Weights of a small masked spectrogram model: 16.7M parameters.
Rows from block 0 of the decoder of a small masked spectrogram model, named by matrix and row number. Rows with one number belong to one neuron. Each number is 500 + 50 x the weight over its row's rms, rounded and kept within 0 to 999. All counts start at 0. Numbers have three digits each.
After each neuron's rows are labels from the 100 clips, of 14976, where the neuron reaches its highest value: "responds to" is what is common among them. Only what is clearly more common there than usual is listed. The data: babble in 24 made-up languages, each with its own sounds, syllables and stress or tones, from a formant synthesiser. In brackets: how many of the 100.
# fc1: MLP up (decoder.0.mlp.fc1.weight, 512x128), inputs 0-127
# fc2: MLP down (decoder.0.mlp.fc2.weight, 128x512, transposed), outputs 0-127

fc1.165:468521570462499489541493507474551429476507532496545529491375473480543582537490506509486525445499470514504499525584539477507389504493565520429334435406472488487496601498582475509495491496597446491494494542504514500462529464563530457564558467526440492526472473690471583442549412490480509498498530505507561433480587445548443531358545458437509472561511464557548525511452462511467536554496
fc2.165:485445477540488481491495507462476546463500517598489473503503470533506527518527481425443532551389458556482542455444556541533571506548545483560623469566480474547494501456450477432480490551448525563482574446514444593510500542474514532568490423512503516539462423529420450492478627500492444637502510430450420553499557470494498588679452530464471549553431503443451519502605450533557516470512
responds to: /ç/ (63); /ɔɪ/ (55); /y/ (54); /i/ (43)

fc1.274:520530484418552510442510491501509498491522571553529585482501464432512574514511522427436512479491508499457521481506541426430489498515452577564486430445512441459535485573523507487492494516496440456384587532438509501590474549584543556535499473583554512452488494523529566508497562475495538461627519297438468353418435459457443482517559508439560497472492543539497463520531454533503401504465
fc2.274:495474498415479521462452497523495459508474536415520467544459572534575478513449510590549564550475518501544527466487496500557502475489529439455471454498491498455539534460405529510544523546486474522275517501428530487545499575487448525515522477532526536527491501486458544453485514485541454538499288410410354427431413433517481502476474546501440523473503491457416553521438531499508463501476
responds to: reverberation (77); prosody: tones (62); voice: low voice (51); /ts/ (37)

fc1.431:561515579534512486526579437528622564472494505487577454467474489551468570556484518476485529453493474516529507463603522506535450486538479477601556503503497464500536474492402427511477430431444592497499432514526467410486578404569408452521448572552517457520555514563557569447447553574476539465503476536494539469510516455532436502451516448465638524543541419446401552470437437546558526577490
fc2.431:527578408428467519465574637454412464556460517513454540590484464486512471512438536541501415490499531503466484495475469486548525501448505534426496537525459489509447472548519448511552453514485394508539449589493517545491548457504417510394538482415473581571477505567606562515639489542465505394551466553526505479470526529537399394539413478508544499461559540559531517559517499469508523442570
responds to: /ç/ (70); /ɔɪ/ (39); /i/ (29)

fc1.198:502499504491512459482489473529467491495487477555477509497539484479483509490454530468509495513500504496471499501516507450456487469536492523501503478490549551482478496498480462527487522459472516519687437231441486455460486412476483452464455522522485488484511478484497470526524440489485484469514573827582411501521543537546501491511485503510501525514487525527499492457499519501507483472478
fc2.198:490490534518526577514486543457531503491512526490475528532502510451454529474524491533470485483534517495525486495477487497511480532442492435524548476453443509483512538506509527463469502477517490504841488380417493508474511517472490509458505494492503529487456533524474507489479523503542518463614548722592504428455556464483488451497501516511530510474475512457430495492540416440505554545479
responds to: prosody: tones (68); /s/ (29)

fc1.296:422497598500503496552534482543505461517486571497617451441402586583429495501454578519489500525481654618511501453500547612512518506520566470488548445514432487553457439443370464446553444453406516504520521462512522423498484481522441462573492454543532527571614507550520470472517481488515435509505483479474487441488581567490530501444562526507410531515532390510446486481491444472454495489517
fc2.296:475483509503502503493480559544433525434534532473460538557473507485476513565471531522469470474566406339462498536534557440446480515449503437452589499436504509465607556502535539462543549561500396553457453538486485488518491614498545528551521433435545538513514580451427522511466472549497525467455433556448510457549524453594572507535562489494519534422394413401476601530531481460571588581480
responds to: /ts/ (49)

fc1.53:498451510448511451495528477503481362553497511451543529399470421489430570523462538395350490471529521581568540536523533598520495437443416531504459454482508407481583477501595375438468541585477533499463448459573485492536457440579529525486618499534522532499499525517476449530517539485498491397502459544525509482511486488547515528522525434478538486494582562556457546516423423433514565482505
fc2.53:544579426439495516485495375494460560491411548590490431358531533483577479528525535496558696511491511562493565635558539436603548488499493526517456476521481491448470518460514468513570464446483509543571532535545512464445494500470502471517425591536519514571464521485558559431501460492563474495459499511469509465442467482451636494554497578455436540484507499426478477528485480518503488519462
responds to: prosody: tones (72)

fc1.37:531520478454480561535546469514527500426556463454544485529562484570483458526493502415535475479511574540519420486521552543461500453475646509599512475525484520540495417486432521549580409530420470494453502568524530371467468568466530395501623619554448429503450540500509445529520506525472502554495503555526368511461520487505448457506471499458506558406577482527478435521525532565500574412450
fc2.37:478472569549495441436432488516490596492419526599456485437517453395427479480490526528529412505433522527527465521489455600580427465548393555588547469427468526518478590520413447473478560487524498475500426491439561587520412410487526409487490509490503517446538455465545442479492453468505470546448452463562544500561483437459603569491563498564565500594428530476557496576511512496504520488539
responds to: voice: deep voice (64); /ð/ (28)

fc1.169:527486469540490528463471569508472488546588488545501483486545516534501451447342531563562505428459489478465514535488404548452395526544479524471533462430467443502483467425470534582446471402429602524554519494554484563525488509510504550572506485430516538510527652522599549554573429443524445515502443472428520465505474477544532525490482510508525644522627467545460471475435479520480538578524
fc2.169:450480408474501548557485521533445530426453383461564494463516490491580455518550507520487462512511493447565470501482531557503475429525536555556417488530515585530597442467442467493465465561486514511485549516435535570452521489551568394533451618409409426553470506555456497486586526464564505416529506493456522526433548490526489516533558606436413576569492438445556476495537427564432431456479
responds to: /ts/ (46)

fc1.397:494473545487518444512464465481445489500541464538491502426502436475515528490542563464562514510514486535485485506498504502478496472519491523525459503579479518515518480450446451523469482470482522314406514464557553573552543507497525450497487510555487535487515515489522507508539497464545482500747257421442353445463401467498486493495520471509457511510462498515510540472504454513518483469532
fc2.397:470535535486487524503472524487545435515520548456518484524472556497496497525500516537497520508441497515549459430472447498503513498504504471466506517519480503464522511473479518483492501513497498421199500472386477471486524543491509512553519487499509531510477506474475500482479532509496501508780362403489469398415420464453499499440497509493497513494482515472482469535496507504540482527452
responds to: prosody: tones (66)

fc1.121:411519509470507486530513517478529522418504542468501501535530604423467453591472479499575516515473478485502463542519444405499437504559546530537453501362480423547554466520493496494519538539489393489520537484515524480534420448467618517534489498518432465489414475537562485359674457481430523534510558487493589461492503420454496420463535512487561481450494592493505495562444551515412481408484
fc2.121:549556508560500595512471413489419586570518548488426514496434497584556471534503387498455463513608508461472553521486476463494552507522522428568424539555560512500574478454589481548524540523600563500478552451523430486537448454535484438475586418415454445486498446496468559484555528491541535456495532485476490575421486435486532489514511597387447500468519487521495474523583558506628460575465
responds to: mains hum (100)

fc1.407:568579507470457526480502515479479429540601434496563568466520619565546451474502500466491542490470453509562538546437501510430491525493486533458412528492514396524456476450520529526478543500534466495520523470499558531409577381572514520380457529428465523545582431515401568467520545526576549481506509460514493493497479523430456552492323584544428484478534459448513496532480590500518553582539
fc2.407:578498556507530536477413547448443586475493535520514489471538438542484554485435450492531430505650516482513478510548500463502503493504494460433586552538535613519569566483577464492461488475517454513479475606533496585550450648465501521580481552514480482471459534466651531470434469514432538429479492571597442498553519467547513434478628499442534517520482508545513514549574439523511464542461
responds to: /q/ (33)

fc1.51:484494505487497448470496601528598452534517426529461467529494565477509626528437511490525477524476519598528518520522526484485439467518490420455512529548600491537508512466493535413485468543444483504524495516503527487397477445559459562476475440504580441423412587425405429535493424565520520673505509470550448440542519503505417515446498464404557454564518473409504526550449435467442461570511
fc2.51:489448618530492472394514504534500471504492508521546529421480430612487461504543517553614534468421461507579391466524495498396413468471392443531447545570634469471471462457416466496477520462448551465472500458484574559488462554577491562472529506537515437527475487487468564487509446430506445541542553486544510448559505506566400565466514524519431521557546550489504536479479536555525577523599
responds to: prosody: tones (67); voice: child-like voice (62)

fc1.97:493423378446623558501475468484485486493538534562534469511521531580513545506469549509564538509549436478446435465440368411435535502466509528473432469493476540512558553465522526492503539552553448483561505562440515542485470640489548579553393477596448465516479468485547518539590464517498509507514561440558460544495503462462566507492482547466602559482474565526554450538515505580503586621470
fc2.97:503488475460461546534514536587477530601456474501494552535439586587424414488494465423488453380479536483460506374419504531492434510548528565460459503616593416478411435511507520542582491485443501507537499493478511454461527418542442406486496463426581506534516503533546477477454522446476522495461471466439557519443539557433450477450481487453464428480549473441535540458491561395575413509458
responds to: prosody: tones (59); /y/ (39); /i/ (29)

fc1.372:501478495508465499489452520468505515524517548550539491517509539500474500482468531484498507502502481507520500511459490480505485514481466488450539497470464497527532532498531517489492543484484494350338332393372416423392467464440507448488472484510468487493527515521472509457502533508478485516614652628640628624533527500537521523475463472453439456502507511517521445513497507478567593510508
fc2.372:559465494510508544572513539419483488534494469472529508477480498477481490554525503456516517514496507483514572471526582563538492547491530476573520532546527515500477510540450405489523455490529523192556435459453515473492509505438473500470534391495533440512495492523477474499452505566536484473391483501524577567581646432505477499566537518540445473528503495539512521600452533525529428552542
responds to: mains hum (99)

fc1.383:472549467455547504424487522399398471451522543517545515626455541567517448481465554480604475520464508549471479479553450511553575572465485455520551535468445346472423474557497434536538487502475570499519483555504566332478462474522533564509480459603522500596465558438467535461498458542500434522502498526480473472499456479485586510373517568499551562461512506526512518413491451475550480466562
fc2.383:480492419496478533480502451509514455524506448585472402411551508513512548577514507572422624539534542485655449544471522480451461466542463464537468517555573631541510463394513533421477532473466473532531521540549446525448529527484496510463409542467484497436544466554467454454495550497422555494484506456554517521413461501497410495548588412539412587552522433511465445478386504493485461499466
responds to: mains hum (34); /u/ (34)

fc1.131:484530576598491605471505378570496508541457482441494508524531434532545402492531523445436450472350527512440511443444426539490393453475564473525397536523564494376511475537469493517583495478524513501510442494499500409522597488454534469524528489561553433447510515451535564431536564484574544585504462483521516490505570542517471464454508512497549420446501495542403494513477452483459540550601
fc2.131:495511480437556438469449613513568519468449515451592583534481512476490466472500557451401544580441493475449502398624569536589490502483512457544434469513547472496509535464493466417510545442448565525504507490514534504505478433604582436549431489525406532596459487456527501498446594526481445496505472530480570527517498468500467535415552464583479522475556387512487501532539501459404599594500
responds to: /j/ (29)

fc1.353:596439440469508576463556490517546451540429518583500480479536445519502510483492488435558523511510406498541391495474437472461487431512427541431655580488500475427498523465545645582568421472485517505482499491459491507546498458475477482528563529476525424410494490537534554497460479558624495538495468525439534530542516458475454444449541426561596513529549415436538413523478458439471459511560
fc2.353:441500539463583553511536540493434482575516474447475512379488549472444461448426584508538508562461391517520538431560484476578519442386467459588464472546390468496478437455533543534518514437488541541465525541441456437453548492492466545587448561477572489537487495451459578550550488584463400494488465457480417481534517533599447609481515555443411503539537550437495575540467510543493490519505
responds to: reverberation (100); /ts/ (52); /s/ (35); mains hum (31)

fc1.488:501522501527405462566490480434584560546395476381571506515499598530400547457505513406588529559476500513544468477490481524453582568517531483553417469543447505467490421415497512455527516443484546506538497519463478477564458458517433517470547538416508491393406516437538512427536487483496481525509507462481535418539461472559531524603503506479545496467576347550437604506447492490436481488494
fc2.488:494608485455511432480500532542630517563539500587413537479525475622409494537514521443439484415509536482464482549553409518572557484500496569503489499486447516535472500473470473624511457432429522477502443490522480375455531576464417499478534519510503527462500478595497493446418516498503446535475483539453535481463445426540488566501543491524512555434486519527562502442524531521449635368425
responds to: voice: deep voice (76); white noise (34)

fc1.183:660486355468483553486518526462560520429447489513482491549503527391611458518508513512491581547540453625517425403386521441462510496414534543543483492448444530463550432506534619478548518517505500501510488558482536512494525440545541528542493547567497432541460495576576519512468439519589482540505487522485498540438508516514459486398378473498610535523495492510464531529478486504478487475558
fc2.183:414497492428531433591552470539516493531475480510476550447506505560385516468476534543431429465450402405534478437485471438489424527508421592539547458469598480529579532552517444543588565388514522507529467481503575609481480517497515520419447437475441527511463473461533496457543547531388502563484455437545484563529460458482427470495531443467537479499529534507442534502452383506459534555400
responds to: voice: deep voice (81)

fc1.349:492486448437501578542546509555542412578506427519534515533536452475478484437462481509513443438429508497473438501519463605522485616584538400467555490447481389429438475532489450455524470544502467495505476540517477497503432474546551500423432534466438571561566550606557488447570405530395419411503504503528509529453513503443559426487532462551555539484556465484474455490521462536525475432368
fc2.349:484465523510462455465450573498490565467440589505649521393486496438454542619528460529516517515461536521452602423543504567574469405474474472492518456455443603446542511476555538496416559556428417430436568489559464532486522476490567502490550436499432465467503500465503544542505457536540497516543574512515436488568535555526580582547529545484512527591461496540522548481557401542429510567497
responds to: reverberation (100); /ç/ (66); /ɔɪ/ (56); /y/ (56)

fc1.207:499483513539526431433528533460517443493471482508421507593417385481460543467493554451472488558520521515599467439536549490536492499481565467569491393530516442461373366550655514529424530498518419503526478467441441555452434500425505529438559555525468490482495548527496541479535586517467506491499489434482505462590413560374467486480449460506527533515557511445504491548535534472487507398532
fc2.207:547535495538513500595440401454429485429488597495458462491543532513460518459497626506543471455512557463575523461473484473527301513536459562520407459568511505454467445506521455521485552590434550571452554496539523532493458465457496469485494537554460538515590486481542533586411522547596450545469469593428463556556416475437509457482571539462504589475523460524520549519554508453517481501490
responds to: mains hum (48); clipping (43)

fc1.9:433529500465515565492538460506607495452398368414533512509429525554503527480482505554492481429463467508530551529436446495507592482421570515469525518533515479466494487545476451470423505407467500499444515457513582488464529449365491473546618474413509535485437467539353597423531498468544509485488483542500523494431532535546495457491501530490455525481547362540514530492514572538412423467443
fc2.9:547432482448459422546520578507586488481527552473497493481578495533447565474518442447576500463619527590492567506528557563456479433508523472426415553361543497510492422538463462513469471572451579490498527488478503485431423481523603434488458495597454508580611530494502590475513544511474569405503529511459400546478461574507520489501544525464467408444538513596569510485504539479490525494530
responds to: /j/ (28)